Weights of a small model that answers yes/no questions on an image's attributes.
Training: soap at rate 0.0015, 1500 steps, batches of 64.
Data: trained on rosettes with rotational symmetry, 195000 training examples, 0.5 epochs.
Rows from block 2 of the fusion encoder, named by matrix and row number. Rows with one number belong to one attention dimension. Each number is 128 + 32 x the weight over the matrix's rms, rounded and kept within 0 to 255. All counts start at 0.
# v: attention query, key and value (stacked) (fusion_encoder.blocks.2.attn.qkv.weight, 1152x384, the v third), inputs 256-383
# proj: attention output (fusion_encoder.blocks.2.attn.proj.weight, 384x384, transposed), outputs 256-383
v.91 [ 82 162 113 117  77 116 138 141 128  71 120 167 124  94 138 162 126 100 106  93 101 129 151 149 174 177  95 169 136 147 122 132 100 120 208 104 163 136 125 117 123 169 129 165 123 151 122 124 108 160 146 183 106 142 153 134 146 149 103 127 119 136 164 121 129 126 117  91 126 148 117 115 108 122 165 142 165 175 138 124  86 119 186  94 108  98 107 145 129 191  93 129 108 100  94 160 128 136 127 197 126  82 120 108 149 134 116  86 127 113 213 137 144 103 135 121 164 103  74 135 111  89 152  95  98  85 152 118]
proj.91 [224  77 136 173 142 133  86 102  36 139 163 132 184  94 111 118 138 154 109 121  47 131 128 102 107 125  92  96 130 166 140 140 158 237 111 157  88 143 125 118 151 165 216 129 114 114  90  87 135 140 157 150 147 162 187 131 130 114 149 130 119 184 100 150 152 152 133 101 130 137 139 109 130 170 131 150 115 120  69  79  93 194 165 162 112 133 131 109 135 165  80 159 144 139  97 162 138 185 159 144  87  43  42 199 115 119  97 129 149 132 125 124 156 147  93 113 156 128 137 165 143 138 129 155 186 104 146 138]
v.92 [ 81  94  87 142 132 132 115 122  99 183 114 160  93 180  73 143 158 130 120 121 107 145 112  83 125 147 121 138 123  98  86 101  87 159 166  84 127 130 132  93 125 101 170 110 131  96 133 190 128 110 135 109 148 143 115 108  77 145 212 129 152 163 131 134 129 143 118 139 127 156 143 108 125 118 140 116 117 134 128 117 158 126 151 169  96  99 112 113  65 101 114 188 120 142 162 105 126  80  85 144 105 202 159 113 109 155 168  99 103 159  83  74 198 117  86  61 126  81 119 167 130 149 138 190 120 166 151 122]
proj.92 [158  93  98 155 114 146 137 152 190 104 158 136 119 173 159 135 200 123 134 170 135 163  68 103 130  99 119  60 115 155 100 163 141 139 117 156 165 123 150 171 130 126 123 134 169 115 150 140 113 153  66 148  90  83 135 185  69 115 122  88 122 108 136 141 124  51  64 134 124  78  85  80 114 154  98 172 114 129 110 135 137 129 143  79 106 171 118 121 166 185 149 108  98  98 131 127 137 164 120  87 178 102 186  93 110 154 107 125  90  84 133 143  94 166 130  61 152 146 123 135 183 153 118 132  98 173 160 111]
v.93 [151 108 146 119 163 163 127 154  99 108 156 157 118 185 126 100 124 125  95 112  92 168  64 110 105 119 113 141 166 106 107 186 141 105 111 134 138 116  93 155 138 183 101 119 133 108 151 147 119 100 130 138 138  76 145  98  57  63 120 106 132 146 167 108 147 119 111 135 106 148 134 193  85  94 120 103 116 148  84 142 133  80 146 134 160 136 165 149 120 128  98 128 139  88 142 171 117 150  83 132 160  87 117  97 126 180 196 124  88  66 144 113  73 129  99 191 125 142 141 142 104 110 122 107 187 141 132 155]
proj.93 [ 78 143 168  97 110 134 119 117 155 154  73 132 120 166 129 119 173 120 105 111 116  93  70 150 170 123 134  63 154 137 129 168 104  97 240 139 138 111 102 143 107 165 144 139 145 141 128 124 146 152 125 153 190 155 165 125 102 180 124  99 158 184 217 153 166 139  67 108 178 104 118 136 179 154 129 151 199  98  99 132 132 156 142 124  63  98 135  90 149 141  83 119 124 137 110 196 116 169  83 142 105 116 133 146 112 210 127 137 195 136  51  85  84 143 122  91 145 122 137 102 187 103  46 161 128 147 115 143]
v.94 [142 110 101 125 134  95 140 103 144 112 100 147  93  76 154 137 153  95 139 174  36  96 118 131 131  91  90  99 105 140 163 162 103  82  72 164 130 140 165 161 114 118 109 131 141 175 168 145 118 115 119  93 164 197 156 157 111 148 122 108 148 130 101 147  97 120 119 103  97 111 158 108 133 122  97 161 128  78 104  90 137 141 111  75  53 168  89 141 109 158 134 130 122 136 138 127 112 113 140 109 111  71 204 183 161  45 106 131 116 115 100 160 119 157 148  97  94 140 119 127 117  79 164 131 106 140 119 170]
proj.94 [175 147 123 121 110 101 145 136 108 106 144 115 165 213 146 178 190 135 133 133 185 118  81 150 141 106  90 124 174 133 135 122 133 107 134 122 115 165 117  67 106 120 177 126  79  80 113 154 142 139 156 126 140  82 133  81 156 108 133 126 128  68 146 164 148 151 113 140 147 115 134 163 126  50 180 106 175  88 110 154 148 149 164 116 117 102 108 139 140 160  42 146 140 148 130 153 117  71 127 157 146 187  56 102 117 106 144  95 106 116 173 120 121 183 116 161 141 155 107 130 145  82 113 103  94 145 135 184]
v.95 [112 111 103 106 124 136 114 148 134 157  89  78 113 137 112 155  86  78 118 136 100 132  95  99 127 135 138 142 125 205 133  73 150 145 127  84 118 126  88 145 116 122  97 112 118 126 145 132 148 150 112 111 147  84 129 126 100 168 112 157 131 163 105 114 125 164 172 104  69 146 110 145 121 126 182 121 185 169 159 138 100 134 110 165 166  66 102 112 117  71  88 147 131 124  99 126 186 131 191 140 150 147 156 154 112 146 136 119  88 120  96  83 188 143 200 136 144 133 183 102 133 170 199 178 127 145 179 125]
proj.95 [133 164 138 127 164 137  96 119 120  94 180 140 149 124 201 167 104 111 178 159  95 185 153 139 109 170 108  91 165 113 156 155  94  93 113 157 155 116  51 179  84 129 120 106 183 101  87 160 116 173 126 187 124 218 107 193 120 154  72  78 101  97 127  91  86 166 128 158 151 108 121 115 176 118 126 216 110 124  69 129 146 196 120 157 111 126 116 128 158 145 128 105 102  89 145 123 116 120 153 139 103 150 145 148 104 155 108  60 110  97 103 169 197  86 122 124 200  85 172  99 110 135 101 160 160 145 139 112]
v.96 [117 110  90 128 132 179  87 181 174 183 165 117 177 116  91  64 128 149 106  86 157 100  90 109 151 160 143 143 129 128 120 179  91 159 164 178 128 123 169  92  90 148 128 105 106 161 147 128 170 169  99 120  94 180 177 177 139 155 124  46  58 135 114  93 125 141 149 120 110 113 109 107 146 128 130  90  82  73 150 132 110  99 108 175 103 151 108  93 109 109 189 147 149 107 238 152 143  75 104 132 128  91 119 122 105  80  83 129 143  79 110 114 132 104 118 187 155 112 119 123 147 153 153 106 198 143 147  89]
proj.96 [130 142 131  87 126  92 111 114 123 108 111 112 174 136 113 110 117 102 116  91 149  79  69  86 179 147 163 183  95 124  95 140 119  92 128  98 113  77 147 137 179 158 142 114 100 123 148 177  84 159  82 124 145 135  95 160 134  96 102 152  55 110 128 178 196  81 123 135 135 103 148 132  88 138 205 104 118 152 158 165 129 137 127 126 147 130 140 120 168 122 164 178 145 149 143 110  63  95 147  98 148 144 138 161 132 117 158 109 117  61  89  99 136  90 104 171 108 144 176 150 130 180 108 150 158  93  92  84]
v.97 [102 141 136 147 115 133 174 112 168 145 132 102 112 132 151  99 148  99 174 108 134 177 167 112 137 125 188  85 166 108 156 177  64 129  38  65  72 112 144 122 198 128 122 100 105 170  71 114 158 135 148  89 131 116 140 133 122 131 176 107 135  72 126 149 127 108 127  85 151 128 160 187 117 121 165 102  88 173 154  89 119 127 158 118 194 168  80  65 111 144 167 101 148  99 116 154 112 152 161 116 155 156 106 148 141 194 107  76 119 175 174 128 119 112 124 153 163 134 135 172 116 113  86 191  55 116  66 106]
proj.97 [136 109  83 122 135  77 167 179  96 136 171 142 121  84 155 121 140 132 112 135  73  93  88 207 176 143 161  75 110  89 114 144 131  97 122 139 145 159  52 106 116  82  76 151 168 129  77 155 129 106  98 106 155 120 101 126 119 130 130 131 120 170  85  94  96  91 118 136 153 176  98 144 154  42  57 100 168 171 148 101 138  68  74  70 149 169 161 112 149 128 123 151 183 183 161 109 249 157 100 175  93 128  73 129 208 173 126 165 158 160 137 110  98 165 151 174 120 141  85 146 114 112 165 118 103 169 132  61]
v.98 [133 118  97 153  51 177 101  77 163 154 152 141 167 121 110 111 120 209 143 127 137 107 138  86 125 130 169 133 129 164 155 162 121 119 111 111 137  94 150 164 136 192 114  80 111 178  86 100  28 152 117  43 198  82  71  80 157 134 183 145 137  73  74  85 118  88 115 133  95 144 185 144  93 135 196 120 144 148 102  57 129 148 174 104 126 150 149 184 118 173 156 153 162 123 129 164  79 171 108  94  99 124  84 156 127 144 157  74  60  59 121 116 162 149 146 113  79 124 118  94 127 112  57 178  78 153 146 136]
proj.98 [136 105 189 106  92  67 139 130 118 135 138 140 158 164 135  97 125 160 129 132  84 115  84 131 107 139 103  73 188  85 169 125 181 229 164 155 150 128 154 114 125 191 148 137 168  93 128 170  90 185 122 156 157 154 110 147  94 109  97 133 108 125  86  90 121 106  52 118  98 117 101 129 170 162 103  77 111 115  87 128 157 154 146  94 121 139 160 121  77 139  84 122 140 107 151 141 140 116  58 151  88 156 177 116 219 103 158 104 144 119 141 137  78 168 181 168 160 191  92 137 130 126 158  77  95 143 141  78]
v.99 [128  77  95 174 161 141 111  80  98 108 194  68 154 105 121 173 126 130 113  90 119 137  55 153  91 105 123 100  94 145  74 127 120  97  93 114 170  95  62  91 110  75 119  95  91  91 137 146 152 169  83 159 157 109 204 107 161 108 162  99 163 157 117  82 149 143 114 146 132 158 135 146 129 149 103  92 115 112 141 108 167 111  91 120 189 146 190  99 175 169 129 144 111 159 142  80 140 127  94 137 152 125 128 128 181  86  91 125 164  92 131 163 180  82 155 180 171 179  94 193 225  84 137 128 141 147 164  97]
proj.99 [ 89 194 136 115 181 165 168 135 153 170  93 138  88 144 126  32 104 103 126  38 138 106 145 140 206 163 113 112 152 126 141  78 135 113 125 108 103 153 174 130 209 108  97 170 140 147 117 108 129 107  85 129 110 100  71 105 161 100 161 199 130 140 100 100 100  91 122  96 115 142 137 194  93  87 145 120 102  90  78  99 115  65  64 134 140 123  86 139 133  51 131 122 133 108 136 162 153 110 111 178 133  84 131 120 154 117  75 152 186 116 121  90  93 146 152 142 104  55 150 137 180 185 101  78 126 144 127 111]
v.100 [ 75 148 139  49 149  86  82 115 126 101 155 116 139 176 100 130 168 105 147  85 123 123 185 126 147  57 159 137  91 142  71 126 109  98  98  82 150 149 173 168 139 162  53 170  87 126  81  71 164 196 151  89 172 207  82 134 140  77 106 178 109 120  80 105  55  92 148 130 221 145 100  93 189 152 144 151  90  74 119 139  72  87 109 187 117 161 104 172 119 108 121 157  78 121 130 166 128  95 125 105  87 107 176 154 125 169 107 163 113  89 117 194 105  98 130 160  80 146  97 133  94 176 110 177 125  80 157 121]
proj.100 [110 143 159  83 145 146 147 130 147  74 156 123  75 199 133 108 129 120 148 146 111 130 141 165 173 128 115 126 117  72 103 172 103  88 101 146 107 164 137 113 135 152 125 114 102 104 114 128 117 108 132 109 157 151 126 157 126  90 122  94 135  69  98 144 155 147 100 152  89 103 113 118 171  92  99 152 139  59 129 142 149 163 156 134  57 163  88 168 181 145 124  90 173 121 124 107  65 112 159 148 127 127 144 146 155 146 103 146 107 170 133 160 115 150 146  78 145  64 135 125 135 108  57 100 143 151  98 160]
v.101 [158 135  83 161 168 128 153 149  99 183 179 147 150  96 130 103 134 162 182 118 177 134 152  93 178 153  70 169 167 118 123 143 142 160 122 107 120 114 161 120 142 164 112 136 176 144 118 116  85 116 151 142 126 157 132 142 106  82 157 110 127 127 135 108 120 185  95 134 166  92 154 141 101 186 117 146 106  96 152  82 103 129 110  92  66 110 137 130 101 115 165 129 112 161  97 139 120 171 118 161 115 151 112 142  97 183 138  97 111 125 161 121 158  88 144 162  73 146 251 127 139 179  95 119 125 113 104 111]
proj.101 [165 136 117 137 136 167 154 160 166  95 113 136 127 131  86 170 155  79 121 118 106 154  91 198 122 102 117 134 125 149 123 136 103 181 182 137 166 134 168 132 129 133  43 141 140  72 152 164 135  81 127  66 189 102 152 128  97  98 154 166  90 178  92 108 118  76 115 137  96  90 130  80 163 141 162  75 114 166  97 173 107  88 130 140 103 116  85  71 124  99 123 196 132 121 111 186 121  82 122  81  68 133 169  98 141 121 215  90 124 143 117 124 149 127  77 139  82  84 138 141 107 153  80 168 148 109  83 168]
v.102 [184 172 232 149 141  90 158  73 124 140 151 142 144 129 120  95  96 182 106 162 131 121 135 180 105  78 165  87 132 139 204 134  97  60  61 144 249 118 178 180 118 123 106 177 102 156 157 117 188 113 148 122 111 122 122 161  83 138 153  80 118  97 124 103 197 122 100 191 141 149 116 163 113  93  97 133  42 162 114 150 170  71 152 126 139 106 177 134 149  38 123  93  85 161 116 133  73 139 183 135  92 104  98 102  60 175 125 125 129 115 108 131 135 198 180 155 123 158 102 138 151 112 130  94 115 138  97 104]
proj.102 [164 162  96  99 139 136 147 170  83 161 125 126 164 155 122  99 139 100 123 180 121 125 137 148 146 189 134 117 150 140 119 157 206 104 143 157 119 149  81 135 167 103 139 181 108  94 152 141 145 111 130 122  66 172 149 209 111 118  86 187 118 176 122 144 147 122 146 134 136 135 155 138 139 103 138  91 192  80 176 160 182 124 115 152 131 134  79 143  73 160 121 118 117 155 156 185 155 100 109 153 183 154 115 137 137 100 148 103 105 181  92  92 120 149 112 135 103 100  86 131 184 100 103 125 140  53  96 133]
v.103 [109 101 109  48 141 154 111 133 151 129 121 139 160 135 135  87 164 128  82  98 110  64  90 118 150  83 178 127 126 152 182 148  92 124 160 144 153  89 151 138 120 122 197 146 116 157 145 157 117 152 138 212 189  74 140 158 146 172  76 112  90 163  96 158 133 140 129 121 132 140  92  91  94 105 105  82  84 147 150 150 127 119 189 152  98 138 150 104 141 100 142 129 121 147 175 153 120 123 135 107 143 157 125 102 158 127 144  80 127 155 169 202 130  71 152 161  80 143 139 168 113 150 116 180  83 142  99 124]
proj.103 [213 133 125 157 115 131 134 141 153  97 153 113 119 124  77  96 146  98 113 128 116 134 152 106 130 112 182 128 132 109 138 111  80  93 149 136 129  94 112 105 171 131  98 109 132 135 141 134 153  45 197 114 148 140 158 101  70 125 127 140 186 111 141 180 137 139  95 110 140  89 172 102  97 134 167  87 147 134 181 165 167 130  45 102 109 145 115 142 193 117 105 160 133 187 167  76 155 110 123 136 114 115  89 158  90  82 102 106 152 104  92 168 141 122 102 163 107  88 166 129 143 179  94 104  93 121  86 116]